config.yaml
train_examples: 90422
arch: "dit"
cond_dropout: 0.1
norm: "layernorm"
fused_qkv: false
qk_norm: false
inner_norm: false
precondition_frequency: 20
steps: 7800
adamw_weight_decay_other_params: 0.05
Rows from block 6, named by matrix and row number. Rows with one number belong to one neuron. Each number is 500 + 50 x the weight over its row's rms, rounded and kept within 0 to 999. All counts start at 0. Numbers have three digits each. After the name is the row's rms in percent of the matrix's.
# gate: MLP gate (model.blocks.6.mlp.gate.weight, 320x160), inputs 54-107
# fc1: MLP up (model.blocks.6.mlp.fc1.weight, 320x160), inputs 54-107
# fc2: MLP down (model.blocks.6.mlp.fc2.weight, 160x320, transposed), outputs 54-107
gate.68 086:551475573514405461459481521439468463476473556465572679576523456466505497505416570481440516475470578556493490430525576564452466507563435463565425505523469514471502
fc1.68 097:571418395529523624434513520543453438444479434467444394508418534523518453431512443561578544545412494452439464486494459515483472498409501500554424550484466509492475
fc2.68 097:533470515503497472588503581507533472552480454520511610508422550451524541405460575491508483495566559600493460484580564511460470540590548450512420450383476497580528
gate.69 091:477590458477452519545424587487470518432529523460497431459531511573454428497489521480487504560509492454484593468464494504424575458417509489540583511599513502492468
fc1.69 090:468507490469487521496527454475510518522457482575489542554490442463552481621539552506610516555520538498448482559544462507512469582519507553487509556461463506623511
fc2.69 100:602511424443483506536465456410502494505526512455511579417410492458484469448500485599480564547609576537484449512477489554478467518415437504460393522477551464470585
gate.70 100:522478463485444394733578461474524498542528536596489455500547540428545519517565500453498494568433561476504499514537538487483417502520529430422476442423468562475525
fc1.70 108:472529446601532448385500415500536458453564503511553497511448453551450457415446532500604511440579463421416574489534504469484538534449536435513469571496548443450479
fc2.70 101:565416522548522491504459530501401505526486521503499485446523401614536452359512526521501356501479516463461598476550460543564515520481547537458467503515556520470490
gate.71 104:553467531504585379524472419509530486577473462528510533510546535470514438556536535551531589452545481504516561452443504591488468472499549555410483553583503435508375
fc1.71 098:497451535495493499474509456406443508470592519527438523428517529501516545519517535439524456542611523503461421596447493543531569556514446550566536536490531577513424
fc2.71 102:529517458529437483480440495453521494532535556481544500432483420435429518461522452524460461474559502466495587421394543507484582543553576541536555493478599517451529
gate.72 102:543512559528437575463453469541515523466524398479537495506667439410520504387519484516403506555478500510469551497508476534495514451564551591571566530466456510495409
fc1.72 104:512442532522505427446464495512448537495498496508474463425524499556601441435483448514500459520498588438564547545477451490485622380582477415447458531519562540502431
fc2.72 099:473488462514490475516482554447465481489538505464456451528450519567555536353524521475563475531438493548622507611535538481474643556388534504498525483512471454381578
gate.73 097:479691492490478517470495447513499415551538504544465431430533502537418402529475421560553549553458535465456507514414564506381458481510549504549561449564472529534516
fc1.73 090:487470494504609475522554431569611535460578469515516468450526484523408464514440521617601492509503439418475483537540418619520521471486533488481559536444415459435492
fc2.73 107:564422498464406549622487383549455419531482519537508455538521469463468567452498565529535464481449470506516428460588515427500530509481641475536440525577574569466491
gate.74 099:496522543495527534539485479524448428515483491513528477472395533538528461542520515489494566393505468465564459517455439612471514607481400513542520506483484552414513
fc1.74 080:496384547519581501375571544439512452523496427374560509462523573436480465541449537422499421505414516487430508497428558510520524594504586401536493480524563492396527
fc2.74 095:569466501485585496515429447464509450487482519429423417433441431453498525485462447592490514362531490545502581539611472415458569511503461454573509526453482499576460
gate.75 098:436540513461494476472615495508532537504394503522562395480505563500524535504540446477556505486574443548533511434475550530510454577429508545468499512433438506488551
fc1.75 104:544533612508482573503512480496400570565558468479575567534471575580475495498536503436514512433529519591555568486403443531583553524519528521488423550473579489510499
fc2.75 097:512442545516475437512515540439570501433525500533530422488528550470483490443505417461505573429496450447477479499492545503494430514504512505353569543450572533534471
gate.76 108:487517543472480422406512428544500477432424533490505483444465643493535462457519523511502554575432538462463545536456504576473497511499546453446523537385512491598464
fc1.76 083:482448540472511444526499423530409500586477522537482463427500544470560495390458479470479492536389603414473565519463403504397573557437482399435581494527549562565431
fc2.76 093:537521476497426494489502550587469497439502530490475502499451519556475458430459514541487503405555491586535504551469438387549569437536544402566662454554544511516495
gate.77 089:486419558421522561405442423500538448511475537491525489508482452524541540535529471501516451453463513478529527527443591599490565427479541506488475522498527525501501
fc1.77 098:490591473532465596483546452393476521428468579569445497565632451448486522432546551425490432491510484495483459382588500469401561537607518519458521484530520476517515
fc2.77 099:567531513523574454488566531454451357470580418455496479527482429509556556470472562482496532617553547352464453437439479443570470539470534510487488574572515475492492
gate.78 130:480533501429553549517468462432559455510485482511430478429511440504512437483493544545545527519416495507475400473546458496468570533485466493545535489570397565473495
fc1.78 127:502500497554451470525497529579442526577471538478475546531459626520416569541486550464503479491496491525486532481457538554581452523512551519399455527444523410480537
fc2.78 145:566426529553603438480514505569412455468504465499483564438488559513507457499501432492491392486529451471510522497413556470520567430479594493479568535483593537520446
gate.79 111:443471572439551534549548450511452499546581463495509478607554452505552513604474399380518565567418460430471517532426490493481476496519531492471571541517529471505500
fc1.79 107:505485564516531520437571499458571478543531530468535438463474594591507562420501597551515485490531491520532515431640466482483481459521492569500531489469488500563479
fc2.79 108:471520525472488429503504524441471499549564502437550480502554434547464493514534465543535468535430526551518610530491475443629515524506458558505535516492537614529523
gate.80 104:454576487509363591521494464413563388490510577541410413472497463476430485450453549607467544494514544428492497445484515504487592534525512507427504610575511484518442
fc1.80 100:469487501425541427519436526482412492479500518498583552443474533527472418396533532412470512479451433503503461471480516548642497467436535542575438405440509545546466
fc2.80 104:540574480532477539523479547569499492478481549519556620475546445544533481521472514522474526458532462453574428486553493459490435535507515508500560490537486493492541
gate.81 098:591450405489449425499496467463509473478492471427419533472490485416412555454471432543564433519565514470501444523501445449540588511566521472548525508441529447570424
fc1.81 102:437537581528582598491477481434520420464461495486586453531534508526573493487461555427514455481471511583519456520471555463556539388542496436475502486380494598515524
fc2.81 098:413568449491509517466525567437529541398520562439505525415435573453480471441540592488458416500528558510533474475517581521499500434487474493511493573544430504484416
gate.82 091:454483587540399456472499423519465468530537552503523521540433371415458500423485506581484566487519552509518436500405463439401448400567477450514446510595476460481457
fc1.82 080:437533515504509480447541511502522550556494493466605490481517462420523489478472571504466539534486533545508530492527559493535495401515548463532477484562458514558511
fc2.82 089:551482424557582500481498513499464447547500467518405542496487406472521527452473456536537459577409395356501446576496501462550546537443465507524505439456505509454504
gate.83 103:478598331502508574465562566493485488467571486506536540511514484480516486479465521459445531621439483511540479508481630420592503541486528561503467559543448424450563
fc1.83 096:518451519394555475594461478458549423566492482473468493468421457568587407534495498588513452503503489453572480509526462451478477466463531507477491510504544531423508
fc2.83 114:464595519492467495493495598515420410524474483624546533413600599585499548448484454426518409553405522590531578522558553524484473477540599499526518452579470503507497
gate.84 102:549481451520487578481455475481479436501459452541457547451561474538536521481493482517500474511456373464439583593586467549476454542424513475523507508505389484515672
fc1.84 104:487390541486439441430435452487515544583591503549480537522587564415460505536503553473493514491619528485473524434448396536534528507488420518489458416463554568476436
fc2.84 104:489542530500529534494576571482548482589472507497528540580517484434485470537467505532492466471409469532425507578436444358494541480553479445500473511484512474584565
gate.85 103:486490456398537486418423443457502521570509557468597435497519561382461517604471486521428537488524481574460534422534567545547445454497550504539481495472518469565591
fc1.85 089:488516451525521479474521553466538539618506577501443521530543482542555476448412394499420423589538504402503483489563471498517544543427443451506517539466474540502438
fc2.85 094:537568584542497494536525519588438511643518519446493428477414507523534515540513485508536500596467553451474540491510530606463560417432556499432395486489616502538551
gate.86 102:559447466495503471508511525400467462544498566475519424444536503485499581643420489448565585450520495504522455551521486493480467449555551538490540508416396548456527
fc1.86 115:521528335517441490503512456536416511569491560461589508452449489569516599463552562548562422493499607425545552433554585407455517490516510507499555507548541463530450
fc2.86 125:535421387473422510504511497476573501474500558542478513463534570454483451439462539504508452488557587514452481427510421438555618566568468532561452512417465468532416
gate.87 094:569547605496476544484461477488522479520465556515611532565469484535487541541476467489511504538510470567515461511525506504537483514425569458406572440511497545488589
fc1.87 104:561537455432446547570538459413469455577482462492438519477508549464498494544543519505562471640476476460443589458382510476477593568507491610429457507490615494552510
fc2.87 113:475488586457529606516496482481545570532467517477523480481471484499532516553460584589492548461484436457473489479447531477485462474634599603514499492495540498563390
gate.88 099:543508527562564556423535463489535518487539464477515482538533473553433439555530507531542529588475422483393457561493418494435470504504457466512453500636549497450404
fc1.88 106:493515547491595403496491528449488496595554512438572484391521460554464473553527401516514582531439496450439585488496453541578495435488426431517541490529565460479529
fc2.88 091:528485463438457501501538541484465457568572524466473452541487471563479542528468586495489405574481527548458493463500448530456555520549337535560487447580562497601457
gate.89 101:405545521466403607466534493473507506511536560461504527441510497522631464579499482574512414544458581544460492483477513485468511526475444450568547488558513478464498
fc1.89 090:510516525538627497499541455471621471591563499527532498444475552466510522535466533534464580577468539535458460566497516493448524458359501473563456498549469481517382
fc2.89 097:476543410497415470484456469469581483529500380413506476512530539428475463613494553579472571495432451491455513478463530525481546550591488463489467543500522553550486
gate.90 110:455319483478442579554533451469548422494466563534479519429498575472587548577512475530503626598473454519525500498566564437571466465615543481441532440614521442423595
fc1.90 097:522522478508491462585491578476464530475592555444468478575543461461477513481576483495454418538477604509531371534398505545499504493480397433551504542524521490451511
fc2.90 108:564377445502537486512488534459469516583491575506526577498543523468497508439508572521521524475593523525488444480510458474566466498445421481501407470525500580451572
gate.91 084:594506575545480527455383501498496580490521521535510444438501544409508504498440543464581405547479546560524484547579464525522504471448516451478527544474444529535549
fc1.91 102:491463370496532444489478487507552441542477506477560563560462530457499475463488488469616521510486419419430564547418569382515522575446473556500520516520525426418435
fc2.91 102:502526555470554551510434554479580536472428420487521525464552498500588511470487538513474508541491534476502437522522481523543530449354489540504402639535546484460526
gate.92 075:531510518545479479575448533482475512518467494462550464558496611525490514480495495495414462395546583488507528520528490590489485454449448573469405514497528584413504
fc1.92 123:470451506503482384398444494492492499431513526527495513456459646561527528445458520478471443463489471538411486462484469519513529536503473509407457549494426525478523
fc2.92 103:542501440495532510485510487477483517553490521501519504521544403509515461482479502499514555530486503459452493589476484464500362397499485486518497470421473459504491
gate.93 086:398504542455500492502542625424491444391498495471464503503568494476465463410640573458455520617467503550394509499571533526543427624479490505523474397543580587427529
fc1.93 094:437583444409583556492494472459478564546514509484511413487568508512610513434484514538491483403463442508591461445556536453553443480457454549419576505542517537520501
fc2.93 108:411427443490519508498548522555472479538459520383475537495516475491481493499528526513529491380514517422418542463554522553641407450579505520503457569593553500478584
gate.94 106:478546589503553550494535553492582431523521529510443456532474574454498460482388569511439545518523501564472516537491516414533559473643467495496536517394446574503477
fc1.94 091:514545554411570555452520513524584432465543564553464511555493489485561473441482584426471611468533532548525456523504533436564619410600507449444514523426525566517531
fc2.94 096:640532422507484466529570541578567606485552569585569525550515522523463537471472436552521497557548530489425553519511501436412548490421457526517477454662513464484488
gate.95 090:547531511482421516469439511481564457432466597513455454421481482513356616540503525498494541550471439601564490440484481491465369507549480561465466520537487498569584
fc1.95 094:460480459520472493538528558525585399479533497504438517478570550448471450484442481447481478545475480477457492543517588472484436445479529519503553536522488445536429
fc2.95 097:515553564520496477492370532570499514494524524472508509419326453457550429575463431439475460597499466506438515406486530486480447455479494533481481554436437391562534
gate.96 092:570566515477510626551495443485477477479465471367466540515448484582429489529458466500531486496432440584590428521489447519549479468460537474455380504568588474530541
fc1.96 100:441504562421453509552438568464410522516485461466379451455458526399500530503568453625433539451527590439559474424528488514407451492459447467441447444492448561531511
fc2.96 100:453513550464467497532468452466451541499491473496548568379441485553542385415491508493519347526462470529503538512433562550407531495489495466446470570532483459495494
gate.97 093:534523531498527643471546497474537443513633525517404320460528351461512450499442526475513524520527488496486539551566559452492502431526522478488478503511493494427536
fc1.97 094:580525459511537425501484543451562549429473456448430390446527509466485579507431413428401524435376424537495536479537567535521510442560495564591495472536532561374491
fc2.97 094:467385425538517502588462547577555443495518390617647509451489470553501428491566538446519468534527406401467538470511538502586528551508549531484498516435473435580561
gate.98 108:425564444555438594510464453514527520511521538523522439461549591454470546479517525447504442545511435527540440497471504537528464574579472569550461491482575409522521
fc1.98 099:537543461511459555522538577510537554389450490610456511519431522414507509449431567430545447541468486495547443467567500498485507529443413574583466503579449449532558
fc2.98 104:552526465474535478528501610587521465507457522523479472521388469569511425482428440414508507516490512498521554452513599523397548528492582406598568472589518513534593
gate.99 115:557521531400388543509510536451489460503491611568576418477398474475481442507484456453517419512531532491484413526616464552472428542570546454521458461467562479526550
fc1.99 106:555490476437459454560543546463634554479478539506525460528471442455426417461496384428514459509594454480487472498474472483390540531461485530556495420606521643554497
fc2.99 100:474564442444499411492511489529512640479572436505433450634498531449434489505498487483474403465414544512518482541528441591514575559476543539491508515551411616390460
gate.100 089:559640517528535484538516467484507554562443466492539515485472409522473396479503455531508403458444517488488507527511521487492411481541522467553487420476501586436530
fc1.100 103:465481529519519504443453624592470444418584514525491558508527575485500541508490386530537588399537490519570465447426453438498512413499519551525481525598649475561594
fc2.100 112:543526533513429527580449565509613547487557449545526576508476548426498497487449558532473412458486505458556491447505554519462523553532454556501515487510349545488456
gate.101 096:529567556505497583427577419506489525530488419506539422399486468527475476439410460508518601463439449479511405450440464511424501517464519486487484412549521438450483
fc1.101 092:505390534535449492346479490537432533531531557504570451466503516502432483481504487493456545491433575499473500510509550561537487436513493449525462527557491587447453
fc2.101 090:436527485530491430533559554543425476480485530454429426493469463557481452546503598468486476463438429425522431441663478506591434469399524460479542446453512578555538
gate.102 122:557467468443495471422483573489506509475462523537537452573523341508588474451444553564471536447435513476470579555477556493444517613527503525497544415381551504481484
fc1.102 107:524546562549459541443545411432498532524469531439541565420469514490501549529538410469460561476476529574516444493585463500461552456455582453518626495580442457538495
fc2.102 109:444554528553393454473581447543583537560432547430585461568467510511476502574478547523505502459510595465494472537492470476441482580573459515551445470556380418558477
gate.103 091:576479471470441500490547487560545528490519471485497541614491448499560499422531490497491506476464470466532461508549592488495545529494558491410446489482485538502540
fc1.103 125:492541475463546457426454475513422556485499489490495491447440478442570535523559572575562521587464486538473465529487550427558611603495507503429466531504484453566471
fc2.103 106:493471624461454540485510559510458480460480417473460502472599450536551562556464474565523474422543497319506519550470555587471453515543469402514487490551533540438491
gate.104 089:468424455465561467548540485530585539513547424482498489488533469475549450600512561593449448396525572503500405467533401525441492522521432538497487537485517564379522
fc1.104 097:533510469543589431555500572464438476477408516500581474494426485559425437527503512602495576449417580511603555433481607506456429442545645570459501430492438533480564
fc2.104 095:527488555547499463505495564505474528456459439534487549483565484512456600476448458518452524587456450480493568508516571565512501578398534452487457535659445552562474
gate.105 098:448537573509568484502583445543489476497578502468515453499581525521530517618434504511400573507416459482401450406476507486451490501487513458400507584407460519495536
fc1.105 097:534438517493462435514421509498547525515499474425602556414546431517337520563446441524486430397429592514455482520484482518476561497410470527476471476586554505459460
fc2.105 098:529467505585536482467571451476483426507466529397512524475537552499461573596484551465555475470518625464425481523562530482506517563535474540502489523488499491511484
gate.106 095:458434533481530426469574487517518492415468465525428472475462461503542541615535482517528418424525543519545537445545459471590418435506509502482542481537534488492450
fc1.106 098:432524429621495468484483495510460447478575475479566439575415390538461472481500461512444616555491495462500520469512518551479451551368443552552541493473464461469442
fc2.106 088:465436587522534544488586467521456474524462514438499551505591476394449547487563518573493470386529499483452472547566534595585539466527480535492465534576605475481532
gate.107 114:561581523502607516467430526557504561495476495505568550493481450523495499529489490505431441484464426509442439522502492437507482542564422573491530521490456496459586
fc1.107 117:538512507503504483508522498417506490464452539513457592505498359462446434432508516542612519595558463470556531566419493559517543569460483515579506490444473497527441
fc2.107 106:488563547463561485496493540531442579500553440466498576494474588579493459478453389453469507553561484458541563446438534466395433527390533501486566552530448521527443
gate.108 112:496411609522569477563588469528457561527567515518520493564563559505621406528515456533499541504466452502466507453532455535523533458468517410561493529450504476384623
fc1.108 113:472492641539545549455590504495453490491541491475463443595545579402488424501507448525456444530576501508494493421546440544528579471387517488488457472457500553465511
fc2.108 103:523416538549563516544494438512559528465574515475570469485451469466455451466491664513556533401463539504566532534547459488434441481498551526532561484517438542502531
gate.109 105:471431517514578390469537470484493436508450512554422438427509508509533497617619555534535595552480502490496577442523493466478478497502491446526503544494534495528484
fc1.109 084:440397484522475491510463486496543522446541478483496470495542455508472490475501547527467415506490533493470388563468423436533451532484446510520512489528545508618525
fc2.109 091:567655548522504381503444494478504529428510478443527506599538484441484483536507453516534544518505434497502495534403517506486444481540563534477482532441469547439462
gate.110 105:567451519492505518544502610509495422386451484500432531548496517473479492520558453544450408542522522437503577576492468517501582557429430562434410567483433475487546
fc1.110 105:526588487419388532528414497490601521519495525594456445561527476510432523564470463503539484439507556507580428503545616455401549394505575531539515480514435509496499
fc2.110 106:528438493517563483485582439547562456592424511579553407471518532479550442557455462453549531484464556462502422521461553527556607603510612463470521523575475517519451
gate.111 084:448514490473487333538492537429602506535510497532547555402573527524579478516468554608530475525480619464551530479427505517520492539524577470514535463474544500536511
fc1.111 110:535455509477469444570447454487525476510603471461489484490463577535460455410515565495499515373457440430519483579400534563484431534495504507448527443507525509504514
fc2.111 103:545584557487466550489547435440448474532457568554582583481544468516538491545513465470550542414487529499468512479419574417464552564511503507504525482546418448539588
gate.112 105:524552479580542427503503527492443516444495476487489486550526493441531466482527465473600474422530442531539533493548606564462535489460542477465466482517437447513542
fc1.112 102:489483487529494478506448504523519506493508530487514570465556352543531505459551456503524566510483507493508511517496508461490538483432476481441560514464529451424507
fc2.112 102:507456416530386562505453519533452401497482564490486575410580516454496605489516517491542462407564538479469597508524439547546462517411540481516513497501578497486573
gate.113 117:499580444415463495558435478429562522395499458414390447515511368501550566552457514464517445553564472504512551499520507598498519581545553523579479483463493537591624
fc1.113 114:397464433474498559541463458480530570506550422478495529531509419443563420531636556523583498502511423494517518539558456590479551533565499467481480535473443488497569
fc2.113 099:523411523492469599506432421502514538544436458376508479481521551482527548604540541524502538464435438546438577605503383573532591482510474440526542670524530512447512
gate.114 101:477536413502535495492523602491531436558499528460472491450517448472405466437430494584460518454529507527514531390496493477527517497491470498512495478438550527535468
fc1.114 120:487517588490578467431553484455471496559537523553506479361499484422565474523568439496526558489544617475459476586549405455405420516471565468489500467654575512444547
fc2.114 100:495408578507572414517542490399497536475501418463492483481421571626522439403479483422530390479518492438524573500477386535543528462598473510486488493544625515533427
gate.115 112:524406491496481442527492505525568501532506452468538474438548528476533557484438445538417516580432489375548463486401452579521588478503497448603432546537527506479334
fc1.115 122:492470501412529546633531474513617439539448453448513428518435479475630558461491564481510502447479530400574504465444561549484641531545531517564490541486533532511464
fc2.115 102:496549483549491494497527519515558521527465500522482434541497554525485531440552540547486539502528497706499481449526561501448331549528579529542493496495540481482570
gate.116 090:588471459518464535530529497544449395505430462530465441535481546508523479445450543475548441492451482412525433574527486519512531483461542439535482438492468522371496
fc1.116 098:584532479442422506555616519511522456483484480436477462564622498509437528421500526528471473603526543550354528561549530471550436430506588634443476376450557557449523
fc2.116 088:480506545540580483490485507502496602408627485471562458540459532495572527395513515478532533426540535471614553463620523480452475576510539539460538514518445542607444
gate.117 095:609494442560523435511428511503457528559519455471521486473539508492446466560479455512525592529484501491451567536530565520533478605491509425357535644521492498504479
fc1.117 080:403510546528522445491521438490575482500519460553591450524486581504462507456426512393568455507497426510546398413542507451494511533537400477492531484530472504513496
fc2.117 091:567584513495477547523549463451456459540439503608487425457562590508543432508554528561483438458543476588513446485451455495430538529530491597443467564449535450570535
gate.118 094:449432429467409475565476472592527515453488509534517490500475566519484553485547564505520499496520506445455419451493463572383558507546517491426465516485629489488463
fc1.118 103:535661422470487517503502474531530555417578531525524463497465488507502567546498478480502437539511483484378517533431510613555568503552477571512507416469497520498444
fc2.118 095:485542524472546550505448485533479390489478471473448526551502513489477488517487407458603523410546492524497554468435467578409397567516501439500477591562488550494542
gate.119 100:475496432507536453534417461488502494474479525529514487498544499488530438551554496434511558578517439455494441484485560456451528475596499500483496495463523500494515
fc1.119 104:508515535516624487467483475505557487546476509492492574519507430444435531451555401526494524432327629533457469549470432331497532512438412487447538456545522495521458
fc2.119 098:572606525493562501482489414463529480521490467479520548483502488456513573552527508501526529473539486472517494548492558363477520466602458487543475565443565455529477
gate.120 108:526512443468512484490404547419514433502515603480461436454544529525459398442493497463449527476448549534454539558518533527440595510434536488518594469499603511500486
fc1.120 102:498472546416519490552520513504604468511508443515534440547562491435514625561410516498557427492615508531424518484456456494583462468532595555553541502482545451431478
fc2.120 105:455555503501427558501521571525432535490515488390512597487513520528515592485417580408484489464470567456514538500466541447476519571435489498523513440475566592482503
gate.121 101:409548530493470476463378454510599530522528480540555485552604434487553506463606622536488497495527440536485491547483533513508506440639525496446518561551469523490470
fc1.121 120:454611611470487448550379507490520498568631427507518525462499372485553455524514492567535467505463487431528465478455460472444537386542428509393542506491579474553460
fc2.121 112:464571411520514446522520445488447522545511500442447455472507499441524537525517574463521579561434464541506458521466490509505472582403431538527512492424641520439432
gate.122 088:512434484486561577397553510526563527501492536446423436464531535507499512446496561431502497436536520486533501487338546426378419451535497559505554521520522533564522
fc1.122 090:501493504522572477495517508558569534522437564540462515587540515461424446570433538517530532514560507503419485495599517505563501495447483514503542487555499395496499
fc2.122 096:498523465499411578479456539497354531520446523426553567521494576491473488501399477574532534614477506478496481475559528519521452490463467546564502445449485527546432
gate.123 100:559534451416470502411581510500457517447455490507511497433472479406604408550452533454546502470528553497511467501525613468552566518409439512495551539432529464490554
fc1.123 107:524503582492581517458552515575539471467538506464528481481542437523535425441447555453553493513430494483438453477477597440484495478439441491404488514368599538472494
fc2.123 102:503445342484466544485467467509472569566531391521496553583443455405499448515528423524437475470530487495506469547505496429468526487548461495537516541481538490375510
gate.124 088:421518534483485426564550454546478516494547568505554477512455396485515417553460509491536485478521546540367600514493566534456512454550495526542522451582435539523501
fc1.124 078:476489482541519552490385569404481471624431455486546499414468541462461499479481507453539501542501482511584497521435542429541401475565470496586483600473434502493594
fc2.124 084:490537459483514446487479400502527530542519533551539447484501514559486551380474548493464506435496607426526475491488482471410533477589600523505527489495602579500480
gate.125 098:420515544354450509538515458519443553540553486529491518530500584511567503472614467463427459501485508454541541547529475526516477495578387514515545505517488490432414
fc1.125 105:509413422506413468514479464440487484515407551503458508550492461426493406611558540489427558445620505422512485444505469540500494499585497560462526463449456493453455
fc2.125 110:524514462542457501486479516468528436505465523403510500546510500537495537551480550552481542393477482604522491524458499439474480566460454424561491435512486500518551
gate.126 096:429473557486564442476482519504454505428503473456488502440481444517493529511537547468464520456386486535512494421544620536527492502448579472411545419383490517546526
fc1.126 101:493492372501527490613414380531547598507548461523560542503459569600480446458432483486487541521504488414486483512526521531504560467482521586518491515463509437391523
fc2.126 103:448451485485449531500411567546475461467524521438523456561427472646492498415537416451544476590469561543523566471506570584435512482431502513531554452513499513436623
gate.127 106:544395537454485509466548505445446561609484522545506443461487415522509526496558526487517529502429504506489526470492532496526587368443512389512507556563448543504511
fc1.127 091:421571471553500576481495503494462489446496488513480517544592531444479484409637497581408417510534455498493482518426502551466397606604454569574494442458646452506497
fc2.127 088:503469530505516371461531541496537595491527510468530516486454500496501487387501431518485602444548541476480423513533429481505450539406476766479526497507537559579480
gate.128 102:546555478587524507460546430490454482587467470538422438507552478480415535475521475440523381453540539596496467476522518518484480472483459495436427513536542515446518
fc1.128 106:468474480451538452503476524505446436452446478486613441481495567433465475561550491492491523546484516448473430535536568497502494476388429538551463579475520454510514
fc2.128 093:543454546469555484513510481519519471449464447538407450453484487534520415557543464532453469471533475649463541501589372444427482473499560449536532492482545441495436
gate.129 093:502519492495497527462528513576504511494445544535435490513483416360478491465556479595487526475512546459457504497536488510550426552591521539530520515683527510522481
fc1.129 108:527484457485549594421587541452598508473412510540481406548480539477462623470492380443481556524494564486477552508484528460501501508548403561535447508623457514509515
fc2.129 098:533491469515376515499596490590505497601535519585456564567552584516486558589379523532506462492547466558428581512519548573614518504564511434553556578398517483498599
gate.130 079:451498470537435518490580479469517525506541482513511523564556576543571568479527578524521560530515476518487454504448613475578477505477508497462508498518623466482505
fc1.130 111:521523582542457419534514474544476423512679503494438490529442478513482529477439509513489511568491529522498531454507521410519491497573346481538520499574541476457469
fc2.130 112:497545469532511467500457466512460450512550462500451397498426470452565550574495456533551447563630435474538432465469474454567576470514492555454550498527450497469484
gate.131 095:512408422533468537398466572443530534509478486455509548502569447457592444433500484497523550516499483484542490399546528520519526483565525514561431505473494482512588
fc1.131 087:493474565478441454576444493494636486550519550477655439494450512555481514485522544407544449484522553506388457465479490447493484494569494501467525463532476564529422
fc2.131 088:506474546480481527488446462527523495442552469539551430485513605435447527523404574421504446402458534513519514540501437492491508527494554476551566528545491543459379
gate.132 099:513448514481432476569403441438549500582437495578525509649460495546511529452491478506529527418526454521428493492547562527442536518443497438435456541558456546491492
fc1.132 092:563539433528616432426550546512500587389542557621452449542507576479509478385461512500436478542559514533459478565492447475415543479507494541534500528457573481483521
fc2.132 100:522558491464459462466526484467464443546474450505361430522504512481512543440492583473420460511509404443549497484488497490433577476523428544535502516460511503438571
gate.133 089:568534558440482418544554455427509504591530514542469496443431519448562473520429582508536386458505549578575520518519526468474403520468487566510421542468499525537536
fc1.133 124:474507486491502612502535488580565511470523403469423517491640398522419557531507463453532544588544476462488489538510474468537521371518546476423517492514528523579554
fc2.133 107:452483525457563506497495536497523511548536614479591476500400460433488488522519443514509466450482534693463494391501441431471475593594614504495476543512509494430458
gate.134 105:533519567610506467456554488454503546484558541544526501496492556501504581524558470506525470453530463522525526523674489533488539524492499355395504513522487554540425
fc1.134 117:486473537520471515459549535432581585392466502565569491497624483492503537474439417464494440418471468427459468519556466532493620532493514452566556519474519576518528
fc2.134 097:518517484449491454492481502448506452462555425542498502439419480536501613449558463535537390469534516527561430547504491574551485426455561671508503523514582524480532
gate.135 116:490538519496484476594523619589461460430439569515422622420501524458450559463492472467516602574433512450463505534514514421470469501489479533527525576601645463433524
fc1.135 097:522536557518581456427536392485495491488563512478668629500588520494480496507555560461585458596500393449547414475465523515486495366422553466524513468391523531504496
fc2.135 101:461564438515634439490539530433459492484494438481398544516538416507507552485467491440462524454435520510548495497571424515538503455546404470538540470623427475497595
gate.136 094:563549496539431481585551542492508536595469435502576553550424398468479507539513551541489513532483481507571490496503541423521686567513512430623518507522432463477449
fc1.136 082:504492598545497478551473484550505490510415415426539532491461416500554538574515514527484428521514442451593501491485469499533643485566570489524428485510446424472538
fc2.136 096:511509455465542463487497488497546525504447516462424588597545533508413476568535481516490572454523552456552504445482432458458391493450538507479534519504483566373511
gate.137 096:523531587533488531479482511471565511556450517540503464453492453425411462390467451479452460462385498509477422474526557486478515509508392578456543437602469419537532
fc1.137 106:524473508505486539538460542487466470517457452456525511590504517506540548658550490578511463593551479468557513468490457693512513507528446468619479501600410451434498
fc2.137 098:426465497512496557478495489491468457443442509531502456467511569421505533632442551510531472459401503566482584453517460612493541560437532545475554538521438495526560
gate.138 099:486586595396539521422507510522493449543542562554482546478518535470607449428464533446552382473524569416551498499502543552469493548528395398497495529498567522444455
fc1.138 106:421478458539470518650462524551574565560526463572416498413515437483481498417558492531499467520525542558412486510529485530470513491520351538451514444554510456555564
fc2.138 103:482380578472554588471488445562534433452473487433495460518467482412474511404677432491527482492483469591505519508512483585462518453496440541473440485508506597435493
gate.139 098:616426507508508455377464527464461540544519558520401543560419500489460426561554539507499558462487487427523500449375458490543504511530516406531567579522589524463470
fc1.139 089:629378568486468530568551519453509504464555570532423563495412495505480531509568477494502560605539427437505546518476455459648527516522488461507494541547464532516536
fc2.139 090:502466448454574567487459508486510498570432521506588534423499508530519503509459473524545486391510471603462439551414530501408584497511438519478513478523453553454447
gate.140 109:562491505487575499460483539534447618555500523388447511455506414463472477510430429480497438514549524553491518520526503455583435470431518479480478472430513447430452
fc1.140 109:547465527459499522431555465548547651608522498494547504490544410479520523467519461472456505453464474434527564496442456499547449487457548465449474453363434438466489
fc2.140 099:542466491496473458496490516466470379567551531561442467585530502493473558555511483488473536514534522482484499559426487498467615414534522355515415574572480459528529
gate.141 109:517574535468527491586490507444431518486459545576515540547593423473591619553520448450404489498523540473496455463507561521507420557472497501443552505480583528516544
fc1.141 113:558536524485540500559545530521510441392504474470477351498580532513531525559475465504501579399519499557506563465545523540395474555444383438433500551537438532511533
fc2.141 108:431566475477439477504514499407482556458497548469512481474477513441467493518444465510536496494480473585494584494470552484579414496567400545489447467482389531589474
gate.142 096:431604530516430485425399499359504541435495566390547522575463545517536481534509511612581512559481520503513580460504530540566450521550462515493546550567522432589527
fc1.142 095:554535424549514540437525411452548475457501573528494453571445526491524451477477516499490469433513544558489529488569425503497432451589408505435565590530501442563603
fc2.142 110:460511529528531488503434513449551487485523513446505519398384595520512510488522482555565599546560505573508458475533542601439495453550411565467572480463531486468477